Weights of a small sound classifier: trained on chords played on synthesised instruments.
Rows from block 7 of a small sound classifier, named by matrix and row number. Rows with one number within an expert belong to one neuron, the router's apart. Each number is 500 + 40 x the weight over its row's rms, rounded and kept within 0 to 999. All counts start at 0. Numbers have three digits each. After the name is the row's rms in percent of the matrix's.
After each expert's rows are labels from the 100 clips, of 14976, where the router gives the expert most weight on average: "top examples" is what is common among them. Only what is clearly more common there than usual is listed. The data: chords played on synthesised instruments.
# router: router (model.blocks.7.mlp.router.weight, 16x192), inputs 0-95
# up: expert up (model.blocks.7.mlp.up, 16x48x192), inputs 0-95
# down: expert down (model.blocks.7.mlp.down, 16x192x48, transposed), outputs 0-95

# expert 8
router.8 099:474527446487564508448537528481495471458453538554506471472553487517518449509535439464492465428494492498453492579571440458500479440570447477509496472485511521489527481481434515485522446469518544474475492484486529532504476480443520567532498472515464522527532452510505506542471527391493529526
up.0 112:447499492447481538460495571420527577457473613530527419500530479474552527472523449416473442470550510436471518553607456466508484518543419489525572507543505536513510477468494517589528513422552508453472443483515516473556470575458443488508500487470438513486527451533450543494519503457520518476
down.0 106:472502542410506477474500499517422467426483548499454523492477498516560512511439526503549441535477436497481525480547507545462420507507455531604514456492446470455527544593502491416521553490543516556562428562495519562473558581417510516583539548469492456506502473457472562487494504449534530543
up.1 096:477503512396554561461488520416469509480489581536506441496558475506562472547502482445456450400545517468414476565542458432537487541550466505530527509503517524549523478473469473533506482459535521497492428496533540502530495543497459511557508510521470523467559429480505544511460479470502516466
down.1 102:512500492481510439446514467567445406447474570504484579484460509562494541482484499544568466542436468546518574488541486533440448529545478547560527444563472466442530566539431559425556554461528491576528487559475514544479546530415511487516515565499476471520446505444445552502468507462538504544
up.2 091:492510430437556565504485541456458501550513491482489415479550513595572459586464526447460485471494516525467473517452472471493557487540493466493462494461507498512569503528475505490477487522476486465527448499587518460508491512487509508524536548562563488436570442423583543448473452485429495468
down.2 091:532495536480506383515512446510470439449520555524507595479487510538479544494529523556547458510405453540541532425546501476449426516533474572524515557556483474509486561473449481482530592471515491545502502507486524528524540562477506495534510531477480483551439511488460542508480533444506493550
up.3 119:449511504438476524462497571436531595456489621535509430494549469450551512464537435435480439455564500432445490579617466483519482513568425481514564493534502545508499483462515515562519475449551514438477442490528540480545510581443464501531496465467435513490494460538451550518522502458509512500
down.3 112:484486529458491455477535477531432449466487538489457523502477504539553530523447501507518454536473450505473515457547500552484446524506448542594533451506459463462518546572449503430528569474533516585546431574482513551470565569403523475552534593465473425524513496478450575494453509459555563523
up.4 098:429514466457546519491529536464587537524494540531581485483525470473516554522508488426491521445472531432522414502535450428492567480537479464485499501485550560585503525448481564595457501465521523372518481418536504448516511506468477524494512465475504515515468458530471508526511545407477492475
down.4 095:493483520464467448471480504527430473483416523503455486501461517523470536475554475464459458536529429502481532508562498550493439545479457519537571479512428479442524487532500477444557538491570522567521479562469526568509534574463457523566490529460416460543475470501452557511458507450535561505
up.5 092:508534489402569572483481529453462494498474551523510435469576472536576435534488480446455457423525530470432482571517424430519508493554463483526491495485511525547539460502475449501476476458504524484481456469527540477524488523478481527538529492548506511463581446474517524482475466458446522485
down.5 100:506492513493497410513534456521449438445512568511495566485468512571489546494534504526570474525412458555496564452548494511453464528536461588539539492579489488473508585516426510452555563470553485584492488530473516524493535530426504487510538573485460446535478495450415534490461513453527497534
up.6 095:507513461442545585480466529426460489503507526499534430466585519578552439545489513446464494461503561519440474572506437437494525485539479482507491502498494512525558461498460485509468491475504500479485449493523537461536473501499456513520531512577564522447571451478528531450480442483455524486
down.6 103:529494524484513433521513465506458436431516556484501592498506532537489543507517513535569477497416440541530569444517499516474439547528456584547546512576501479477511591525439506435534596462542491560486465523500498514498545563447498489526546558486486446542469491461455550493467538437538492547
top examples: arpeggio; playing: arpeggio up

# expert 1
router.1 093:537515558459551511537508446519463423500531513500498540527559472513542497556406560517475464452401453534550469413451500498489462491491506574537504460490509511530516522506403470493510544459449552519496477535523550540461460502534447530497494495540554457520502486467483524495443548446509531517
up.0 094:503515446526494499418410540522412480393507472517485494508454467463459417505539495511509550499530458439505545542551424507512508447504429546525492466571534522484514527530543561483509495414563508530499523471498547550487524441493517538528549459477472472524521511486430436508483467465533483512
down.0 106:525538534477494483507515548530502508497516498549451427564500522449547443583469529544569498475547483457486579491480525493517527498467424501532486532539494562515622468561544434458493515464459468452505550467534540516527508489553519538510465437520471481503536547486556447458529507481461432556
up.1 107:458525482526508530468446531470499534507480437468486423566456523475459452542552488461489473505532535502491490536493542547553535456466486495537439531521496569397512427527539477481534498568453514442543520451526514522530531455542466522565485427528519543431503544535593493498522522529418442460
down.1 079:522518502484432513479466577514557498527463502526512486477555519476542474491546434505440501458541476505454448603523498517475548529488472459507491462471478487548547413440568423488461491487486505469484479442505531506527547509505510505527454405556532518558515498534484436449479514552487543549
up.2 099:501469580501530503526528431515503485476540490513463539473467516448494526456432516499428453531440473506547483422414499509502521498533548526504488446526490459484433500471443469500526497520429610518457477549467532559486467493519425527526442484505504500557447484506457507545446579500527576495
down.2 107:517453520507555486550513408465517531481561446524520578506505492496512440546446515524602562488567529516557535458430526437489503487529557491455481591486574503539455526497483485513512513532471454493495527508512419447479405457548559529472495487509506537492545508457556443505581485503484383511
up.3 094:464456461521502551457430523455483537413502521457520483575534499427464543450525509450472475554588504444506471551574456501560536510474452511455543534528508555469453495429588551493533477459537474524453430482435530483505522513555453503480540452468487527448554496495471517479497452554519526425
down.3 094:519488437524496425480515545493459433492500475474503517509584504522466486538564477493457526403426475481581497531531488536519513553478471515486483483465441513507521482495520483505531472446487466554510489495534531464497530461518491578510530441521470506507520535494536482515458470493483482489
up.4 119:520455534500554493521572440498556495478502521551469535449583488483465486431485447519435397469499460464486407476516446463511506479564503498446488497498526466528436508443467476485507475495453556538423472527482500496521473480490461512576507476469459507573455443491440553545487566459510596506
down.4 125:526485543489538518565497442487517549461594568504510535492504450446523492513493494505529489499568495523455554475485527496454517474586550468546462491511559473494465521500530496442465451536532542427491456510512505468484416486540518477415504524478471454462518410422536525522508505467517453542
up.5 091:482580507527565570534579461465471522513499508489521491494558488513497485501537453422509448438508582540449517538539493440475469458528477464489495501489483514487496530473492485453409396489497528484427492536491514482498469444487560421523506510524499509410487498461523507494502565483454511493
down.5 103:536492490529584539534488478463498547466565539450433466545489454472435477526508505477564451521507478485544481487497511537556517453550491475494505523540531527464445552549506537445541470531504565446465503434562484484465411540562425491436566479460479509501456476511506581541488538465496433487
up.6 090:505556479530474504451461528441506538587472464438542434589499546492477442562514531443462488450486526538525441514472552506564510479429460455445495548534501576455521425494517548538492539516445515455533492501568548468541474467581439534503475441519530524417513551555553506514517490516454452483
down.6 082:465542438552440536534470531515529524545464484538501431491490505510481535444600440489420519485473508457483451571516477544443574522474525450460465465429486485517501438512498501501447458507461492455539510467566489489519540498490586467489465439529481532488561514476495408469430422573526509481
top examples: arpeggio; playing: arpeggio up; marimba-like

# expert 10
router.10 101:490505444546507518493508507567510400528567463476495513528536523570499492513439532551524532520439490572473516513495468545541484469439430580489503510479487551446543545516418540499527564507475504533474560518547550503473495446493522480471527452561533454527500534550533441492412504487516506546
up.0 129:482486506543459539522552484505592461515569562424559517541582525538524501471461494514527496519466514573514513502535485503539467516485396534425550557458465563527492527468436598546557523492527490523407450486469499450498457498514469441456512459550519504488434488575485534486475527525536530531
down.0 116:495517426460490456464502525487447444490473521492477487521514556545500494594453598480467501464459511575573486476505475512523450526482477455476530501450481480472529515522431559520509520479522449512470491522503464539508455450495442605504529558496499539488483464510541550556505529458534542477
up.1 099:490491473530469559495543548540578490489530479436519501547509501510532496491446528528512550523485483526488461501499471493544496494419400536447510522492492542528538516498462577523528558489527528555442524484516527524499489451529469454481496415543552501507461489591522460517461528503499541519
down.1 100:510531452465497491462531498512460447522474496497502503502505560551563482594436575500516523423463518549556503489504478480485442544497486458471535498477473482494518529522449536520459538441519508490465483525499416516476470441471479571494505596523536536482482514521517541504494526449524538498
up.2 098:536619454423530513449531532563482456465457518473478468527554444517535510573463561508549458443467516529502474497519512483486439480450451542510496499489497546481531503533464498466457546430504553525541452491507560548523558495541494520498468560550599509524482501508487580469437546435512522489
down.2 104:444528520521473567475494460477502532516538447389489521552493555570502525521489527511497557553490537599528489475464545571524464540477515511477518536462425485462457528575497558525511507566458503560536486540518459503455517458502525482433532547529531537463537500463551483458532459567468481490
up.3 098:589543515462476519531378498474414505453550573530508475489547488510555483486484484518513516467541504484478573501517425548478521492542448546534500477511547520485548485520548427503502521454503503465519428472530579447510543509462502448499558468444479444488549512460440489403500471503526461467
down.3 115:475552433524494568467504528524503512492479497485453507470465506503494558432568472479510487529507532559444520554535529550466459483507460458510560449521489498394486501529519540484489448465530547475520534508480500526419546494430505412450499561486504501508487539522498549493473501471562530503
up.4 090:496502485497508509503517509517505542458478429509456487501388437468462512498466528498524565513504471436520447417459472468514549479435492530483478525567548519480511582501514514522460560507469492556521621544555484560506471428517514499498501468428511518509512547475538396583536531474467477481
down.4 098:527515541442500479502502478479475490496496499506521509461603527552552427530476561514524521423523533513547518523505501456452451578504508534486508497494468467517538512510482441479436561508487443535481440520476488484479563495476593522533532523547576480468497568506506525441509552486501551519
up.5 107:466436486567527471498529452455568477568546493481545527529583528447415522478532456529533524493505547569514484509490485507558534460468469514445447516421441527510487530496478565547507476537502441461420484444453480459486516426558481528518570485558510534498448524524542553538501532540475469491
down.5 099:528515453448445479462469517527486509452431504509473512464499538562478520533514525476441458556496447546466477518539479488486451582498488475418578497512459457486471491493485501512548537460534504551473510573472476530548482440440395539524471551506456531536487424546460506570495495487578567498
up.6 107:504408514532420528496463529495539484542530586433547470538521591514517546493486472539472514569513495525491551548539497543550501554445435472481563508466485471508546491468503558555546515494575452484442500498509468445491441597498441424483507483553495477451484455569484501505499428575519512500
down.6 091:559490506456453418490459539536505478470468491511463516493483529519546462575406560526485470459513442498575500470557436493500498533496431489512507504516532499513507501452586476465536544464527503484422538469486500526506467492478455604580495464526501467534451489541486480555481549502497530537
top examples: pink noise; clipping; text has "clipped"; white noise

# expert 11
router.11 113:579512529459492465516472429547451424536561534553473553477537449563528466519452509577521478481450435517477563494472501484461443557533448611542510499503500540514510550555443439487545509467491494532508523529552543506465466509495536464515538517491422423568536494457471489519455499440547476543
up.0 068:472526442535502478425517599515459539469476455429464383517504560499488549524530504444555474525481464532512483539474520530527544459483458449516479441496493458461631508536530534453545430486571461500525503458530513482497533507491494505594564559509538520511463532528475528471544546514469523531
down.0 073:513441535495486505511496499491479487512493525472498545452448453447553564474478507528508509561456486426540536441502498422466513552555440553522504473516501504542481590497534449499580553451487506566481504532467522523478534539493492496585498476452419449495460542453491495520537501460504493473
up.1 071:457499449505458472491459531560581538530511483529543484491510528522495435474552485478528468590539501516459544564539498509532531437479490445467453500458526554496534444457564513514514469530514488485485529406451463480541513486476544497428410483531465565546523521608465457561546425517498425509
down.1 071:528483471491531536439588490493499468453467543391462469526433464535569563516476507458513466522459437494512453449499516502503449534469475538451555512499501498431466562510499574502520576479480553599500500626483462508520514518527500483496478536464455488492475517514520514475497539480551527491
up.2 138:576491525447435479482467473565453447532547560517467549481533489543539478501466505589527450523468429511464572535527480533474484562534419573531558476511501514500544542539465451445539507472545500523497503512555532499447442546478507463500520498487451440575523446480444496499467467479549516528
down.2 115:503522520518512522552480453434517459548566483517539548525580520548480464513542491466549548438489572553504515562512460506496507485536490499495461488442511515566514501495464521513409401528470455441495447442518480462475468457502516502439548505551579533453533493452501536437536506503468460524
up.3 139:549490525469427460495477449521442465532534553507470544480540527557534494493506482542475449506469453505476567573548486554479459566522412559551561480505459504459568528536466445463519479502536456536485470520528563479475466533478497430548545486490425458529497460502445528484460478468541516528
down.3 126:497543524516500540544490480449541562548559492518529502536562536504495464495532457449504532443555561550455510553512494549517507518514498447490477500465493516515520474473527492498417405557503458413491461442507509469492460492506505498441512460549534554466513485515497536427495498537464461532
up.4 068:497534461501478452447481568485467534470432547478474454463540496493485526465585481420469512583549462458527477542584480547502568506548489466530519457478502464505537470506547487475521446485524492550513474511474495522459508490431482534506515533468519517546562457472426491522539424551499537449
down.4 096:481460477517500475529532481567498531536403450520472533464437472459512576480475483483513482505416508489495498414471617497449452490475537480580479468483488466455450507519424522466495559535496530543539539564498451538485577499429555454585475520485458501518475597487506517522474527466569510547
up.5 071:508531444472494423434446558534485467461489484485482482507516602536511426523515513497458472517509492542522505582523451482543480505483529436489492532511534491506536405444527454466525419470489512475466513469448474521553465469552468582479393489540506516520524458557486454502506464534480550493
down.5 070:554545511469483572531451506532440491554457463473457485531514499457560505596491553544497525445451452508491572431466545544543542518494450571558482486549492504487543550538511528487497568460499493448536549507543531488450509561525456475528532506523489444512486552497540489455466493476499476497
up.6 132:593484531465434471493491469521454448525510564523516543486562532552547484475505480566471437485469432515463558579554486532476457584525427550512565516510473512516544529513467444475518481460558465561460472514524547471501440556502481427509529502508417452565482447492440519474463473504540526521
down.6 130:476538527514501527532472460453523530559568522495541499540586532511473462515521470458474510431563566555461495559505515544546501527516520447479468498439457520521515467519536519507395410553476456419497428479513501439487475490524519507434541457546559559451519489489514551423521492522464508493
top examples: pink noise; vibraphone-like

# expert 6
router.6 109:474496441497480509452522511589489413514449401495468499540443510564525479558455600529536527489427525535456506533436538540525472476449517559499496529518522521416497490486416528455526539520440561512532575527522537597507476461502509578500478510544547497524483550570502455511420516465568490563
up.0 128:453520450429442468467523555478464488514512567441527480558550491528559527582409578498533469507470457466547498492560490527548477542498388567475594537503527520490529535505460508540515548409536474494514475453495502496548485551529470555462522507467549487500475483548494535461518528461549495449
down.0 126:514475463498583556459518500522457480473477405501474488491470472522497499584447559498532563543485505438564494418423505465481453464500509547501485497539536519483487562518536502497568567498370523539483567527488459560469459422454487509497477544489537502497511557491527458540546569487453465461
up.1 137:504468439455442460405505567547463429503496498500483490563505539536516447581424596558527525533455489524496513539484479556527522501455492550518533523512546482488558476484446473455531535495493475507529549467480508560516453503532510617443486471540560497537573429503501464520446448529561478532
down.1 137:539524478487499504484510490514433401445500531455437529505447474588506502522447534535513521562433447555522515455495500540525427490515473556488550485553520510472474583532444540441582522467483579527454513569486462569451422516479460476437506538483468450527508445482483463556428513474529520495
up.2 108:519540535545485428484442468535512493564473495534456466500493553432470539497604474511494457514504435480524516529494548501504563496501499481556509460514486502460521451522531381466531489491466496433524529487531540509528487497521505540528487458482410494526504456505527500526497517516531483454
down.2 107:482542451480432510440459593469431511422484530452518426539499534510492539512495528460483503502517473531519522525578472558584492466448399529497564518581514554450583472516547536511549502450587458528450514442464501502561491511515398564497488471477491517472465474534480476490536439501481519457
up.3 087:519385468521467488480396532519488493456511513537489479521486525547480462481522508552545458586516427465551577511518439490483573454510534513477503544581580431513517469430546475463553488461526450474504541488527431432543415510467485494505466472460487468539513464478460462538536426532497405523
down.3 086:505501510529514419574512504483448515478512485576542531437502519525468546519543456465541490501510444486544541502531491466433470506496468522452523489516506493528469497466494492439493477446479526478397516460530560507507533462495477518519488487482465490546457496497498501445551544497503484506
up.4 080:529373492543485454480447560501476528434486542517477497551495519504435475444570487533504431547544448440560519507554492501527556475508527476482475526547554466507504501446544466461546463465538415539462500487472449473526453527526482508540506458444459493540496483475435533527540512529501445492
down.4 093:513517526537496450540471506486457520527556494572566500488537552548458484467599460449528510491510529502516534532550503513478465544470461546481530531532511552540468469486494494515411509519443492453453493432550549483590542465499488538497515445512468501509528529525498494464546435494458503530
up.5 101:510504434491417419381558594583510467537474456455478484543490526519499504546438582538482515521487495518522491528440530537510538527453536501482544510522538445444534504476484449486501514532508487515532579495508486557533435501575485608446479533510542502503524448499515495516480486483571493530
down.5 094:547527509479468537511500527519485429431471536447437539456476465508565520520449527567548477530498458474512531447486526495482456480543460532544528463598544480480517560510519470457563551446518529479484498534488529553447456560471503461491482467467529406513528511489456477505482543478524502465
up.6 092:517404479497443493454443540517483498425472506541486511474452485521489450481519508553504474550543434450557537493540416496496545462503523489423513568577559427523490480423546498458523477439561446504483528474480447512535423518463472515535452494437481499546524453512406466520549443527525474502
down.6 080:521522562482574470580517443486431518499524496561566542431529509530497512490511450464545522486497481540547511451501491466444407508504507497441475518494469521543419515447514521461438483466456544494405454497517531507538543461527459566477531512481513516532407530468532543506520537506498514533
top examples: quiet level

# expert 7
router.7 096:475503439549532550497496495553509430481465409543481485468461543559488500463603486525545509527460561560424511567471535525477491429488565501536440469513523465427475471469437536452515463511470560507493580563497509546470541454459523466508493510569524529486483555517527461524415523524495530565
up.0 065:478421511476535450528507473469505584472530519510533523533483472483457523481446514474465491494535471431611489373468500438541478532491494506446518538499508541548463536508570463519460506527479536485470503456478432507536497495506491536516465493415488521492492515489474501505552515470500460482
down.0 059:448513507518480513449466605562504486466450545476533484532494456431505512510513487557464471490508437417521496441556509466583542503504436556454533474522532588494525459457487539521599514456516526509465503461513512513484518511523450532488449496448463477517485550512482524540445463516494496481
up.1 146:486511457550546560534492507514501464483512456539499477452529538532473490471584450500563513521527566540433557585505480510480521409511535459543433456455517461462508447473466533448499411516485539470479523496480491473466523443430540455488490488565531528497502525489542510502462502528457509553
down.1 138:485487508448474451446482549517506472457452471528518481486491545493583466529463537554451474492527556456491493569486513478509509511445520494496486513537510508501571456460545415512482500475518419517536483474419532542534567535484557556618448444524536543487504573567492468420530531524530529457
up.2 071:565488494505419445479487516505524527546497532487484578484518512403499522470469492540475449572582408469532501456514533508492499583505472465440521543528482497485460564449603489514492521479484440586455504515495490520485490548493480488511490513430442504532450464549444515507546502502549502513
down.2 080:519489438520537542497418493548457412491463508493445535495490496545434499506523506570551523496473470519492520483476497544496429512474526491514484424488508444497461540533464601434533488487512513562473550569510427501415424421464465548468535511538487497542577478437508465596433420463506532526
up.3 148:492509464548554554535486508526489464490508462537498482447543532535485486485591448504558506531518565552430566592512491521480509424506535459538439453454507462459515445488468517447506405530487535472479528507476492477469521447436539457485491481564517536497504526491544504505457501534445510545
down.3 142:467496515454464439456481532529507498456448464523514500477513539475585470522460526547460484488528561440501503558498511467516512511460499497501478510512503500515562466473544403506477488480496439515541481464428523564538586543486559565611433457517557550479502589564502479411536510504542520465
up.4 147:485513457554546558538495508522492466483513451538509468438539543531478483471584445506574518527522563548436562587510486506471519419514536459536441455457514460464518444475463533449494415522488530474475522500479482477464514438426540458489492487565527526495501523488540511498466500525455511552
down.4 139:480479490456456450444474537537508473467445481517510480482509529496580481514465533541434494485531546461520517549489523478515517496453494491492476507508506487501570466457545422506472498473504414521536480478431540549537580561475562547607457457498551554473491571560506475394526510498534530444
up.5 068:534530513488523473467480526493423482480450580500393481480471466435445501501509460504520403482570465457465495510529461477514417489535507429502520468498478486469469520527572442454441457522516527513471521510524475567467500520476538509524513505471467518481502448489523551544485508448520493464
down.5 085:504483504575470482522529492551504497536473464490473503490465493500362555490550461474542479516466447491614515435527535483483529509511523482500495472516530447506437492504507531464506551517570529497474528526547471473494480447545455499452475540466462484527446492421537468595536538477519516580
up.6 059:579528504444532430451527472582490472589517503475467566527525472465483456510464527562477474501516412451497450488508493497538463532448487501446537560518558521545483524464540445495476584487509466523461528493468468509518454494586477570461463512478520549563530445567474530512517459496472461546
down.6 073:510506437504537488485513522552455439461489530470448507475499523503491503532502500552596472530468473513515576491531479476492441420483464476520490470477532486430522541542455567458522492397552514460449495527543501520459488502478440530506543541453467467514506499451520518543494550421489525549
top examples: block; piano-like

# expert 9
router.9 101:477505536487448534584495464537497457521556430461523526520501532569573496515416548527466554536435550556479551454419526560496507495471537558531507521501478513488527499548433517523481560526473506508513502532536523461461478530469519410449508483543531436481514548505519458462466469531528496556
up.0 091:550457441503509537491540463467439494512491461525534544466489497565479415509460558488526522484512545490498493491450540513412444521532564446491525504480535401547461526476512541488462464504433514615462504608487431470454425416462511575479476535558571553465583478456505461556518497510515484532
down.0 096:489504526501531438531402520498478505524532474509518500522486491451480490499485467554575523521494492509486540509468495572529484472459465541572457506495510567452507516588499515509520541557494451405591511451565557495468571537516510456529593465452467425538521529466558519494530493514469380517
up.1 105:481457564533482491567552447529571503525506399490481550491446531520477541444446486530485507560475521544556508412412612533450498512473620478495495493499487486498451508508480508482473527567492515475524578544501412493461435501507529445460469519515509475492436534489516511514490487573528498532
down.1 102:509511497492504418496526541522532476520514458527508464515533491504509429571434541543501565501483493474562456484450466423499552494448550517499482515480559484543535482516515478482486559554536447503518513453524481463527488474501518581530461471500513475479574501490521447554570457542446446494
up.2 101:493460487493544413460505533471491557487428531522481469536509533457471506505518456480465496517481457517527454480515510468479482492423515469470477502485493501494541437471492505492564523510608475439461547456502513522617550494522412524590481480494490566538455463545514538504510494529457571448
down.2 104:504437458515520501442507502525462425449455508458477525472444535530472529437513502560471468577488483571454522542529539509506457535490535482520487493522493486432476503497431520477531486485503544586486519552411481573463486485483490429517460521556468544508511443498466554504450501494554549523
up.3 109:482447558540475487546549435531554503515499405488478557480446541524481541439445504532472518561476518551552507423394625534453501509463620465503482494495492474498471489502492505473501544569472504473505584562519424489455450483482523434496468500524494488515443546498529486499498481549542488531
down.3 102:533490511482507422513512532546525480522508459527487468498529501501535451562426560513511568476501508437522446445459480430501552496456523513490492496468549495539515473498519459505484558544528436496512532502527479484537486477520541572496452471494517491469569506487546467545548465521451440503
up.4 126:536537511487494527493456525433471523495540611481516479515567473474546516486480458478511518485510489431532508492543377487506540495596374526498531472490528500530556529503508515519508510436529444449485389441550550438480499559461440484506572466443498434478511437463441541477531484454479479472
down.4 121:503529496534504498467509556534483520449423522532466500446494491509496548457634412463490467476520476492467502554564487473460483479517474471482511459478497443486518498482467502452512420478588487526438498555475507518499528476493527491561485525441475480544475466522475486517487534459515569527
up.5 089:439463539489481515542531499491590528504482443480483480508491591516545505460485484492443481548508573566500504471461591551499521519428567448522476515479435478508515404481498532520487494571515495452490510521498415490533521504484509425503446488553498541461444528559557505487504465584510551503
down.5 090:551503486532515429492479505532492455515548473547455487478459495522415502530510504519542546545482423494540500471506462445476495518464514569498510529516537497513484531542486544511525549525529498532475590506529495452523475409478499528509477490442435478566537512522528444614505471485460460517
up.6 098:509449506506466457481541512513540484520506510418469521536459518473485547528460549539481532612466444498589496450480534532539456544477467512449552513528504505499474534506461515522546568524528452486518548481511475515529450558533438449473487508451495442533448461495470550550488458529532526456
down.6 108:501521485554498492531531573552524488498493468548479456541518543450496490495497492496476523452547504465549504523539539517547580449463463495574448427482562500472591470501549421466491465523577425392515546427562561482451494535504527552559461439489508428485517553512526462478491475533481471505
top examples: thin (high-pass); text has "noise"

# expert 12
router.12 086:542462444568486519450496464539507403477553511501486558474494543526479508445562501551530513557486467547469560541545432488502548477504446590477524491534531494454509541431447552490595497467494498530439548510462513525456418455509493435478521495531503455575487489512461475544466492521540512541
up.0 126:502468520545476600516540417538545469497546477531501538457512524510495530422522469516494547565518548544429500519487516491478581488555523526484499465436465422489435516457471516493543474532476547535479514540456505496440447456483510419465502504564510497500476485491477457519453517573542535565
down.0 113:525515538484522569525488532502490503487496512455511469492515506478601503488495481517597478454553532501388550554511488472474509477485480511518472531535476534528587480514512466481463494459522486458519444457501519510533551518492588424531498524523504525482495597517512524415530526456486468484
up.1 118:481490518539506590570517466501572497509565491566515508438517512475500554442543434480525546551562539509446514528488500488462572438561524530497472452435487459509466513483509503490536451533500536513495501483483502447439500456445562404489523453517497460494468523476503481510483492571473509547
down.1 122:519505546477494537527472516531459477494509484481524461464518522470593468536458503534557501451538524479407541574502483479469512471455496495513464524521474506512560453489529455488467486443508454474511460477498527516544570503468572492572463514505527532477542582517502494389557509480508456509
up.2 085:506461520508471446488421509465508538486575524451542488564541495436449531492426514507499554496514452450559503442502452502521501540505463572488525531506516564606519554490530456553538571491497414479515478413547517427526535570505470515481562415443492437497493513488477495525524510529505412458
down.2 080:477502463504538423496570525448501469479523501512483498486547467525504526526567476493567524485483470500481479563526415454494505448532472540484468456497555536509517547514485550416512457446500540490512468435515524529521555445474490559537514496511505510560458482469476518480512575445495501465
up.3 093:524497399469499486433477604545418476479480523470507462479464503490557490598497596559554513487491474484516569547545449487480496479463430517486547545593581512458595498496488519504539541433547466494511536430473483520535495491479509553486475541488553528517515503529479479456561469416526466478
down.3 108:471454470565533406527462490464495452429497464533501543488493476523374530499569449517512538542509477535560519495502487456480507476485504518495468489464510457495407495533494557479595454480535511512492501487525450485519481442465454548518513497472451533564481486454494512585491462502455479472
up.4 126:502464520537468612541527429534564475481550480539497541440510513510500520415536454504492539547524556534425509524485507502472561462542527537490498457425472421480439517465485516478541472527483556535485524531468503483446453468468522409479511488548511486501476484486483474524458486583524525567
down.4 117:510505548499499558531505523505482483490507505458535476487525505453606487480483486527561485468549524499394570546520493463501515492460461514524479518542467523514555469502525457486464506456509460465501452445507541525544565514481600454556488538495530518463508601512502507405535548476509461496
up.5 103:491480498569483551505544387552516440502513471496482577457470533530488514443548499517489502537481516570460540510477547509490545470500500547481499454462439434448449512453455518498563482526471558537437544555468539534412439439484531419485504511566502488539459529521505447497423522544534520551
down.5 095:547490568542556542529462492454462493440528513438530495482523486498536507502550461523593517468542515547398562543513506479473479474482496503497514550556471523517472500549472473448519460452518513484467480466496517536525522485490604409512524532513469544483500564507492527451475515481452456463
up.6 089:562488451491506469433413570537462435485483536467486486487506536485551490612468552549555515478461446498488575531527418508538445501454423531491537552579540519537583496495494474450546494414546440467469510430495517478580496509476487523501486519502497515544512513528504484495529501434512455477
down.6 100:465455489530534435493517494496522473461461471526482569481490464517432518480551474545523518516521430506547485487521496398446479478521551474479461440462499437518442475532471549442550453474521507534538505494493453530512502471485481550507490538485485521574503460452493509568522478507501531500
top examples: block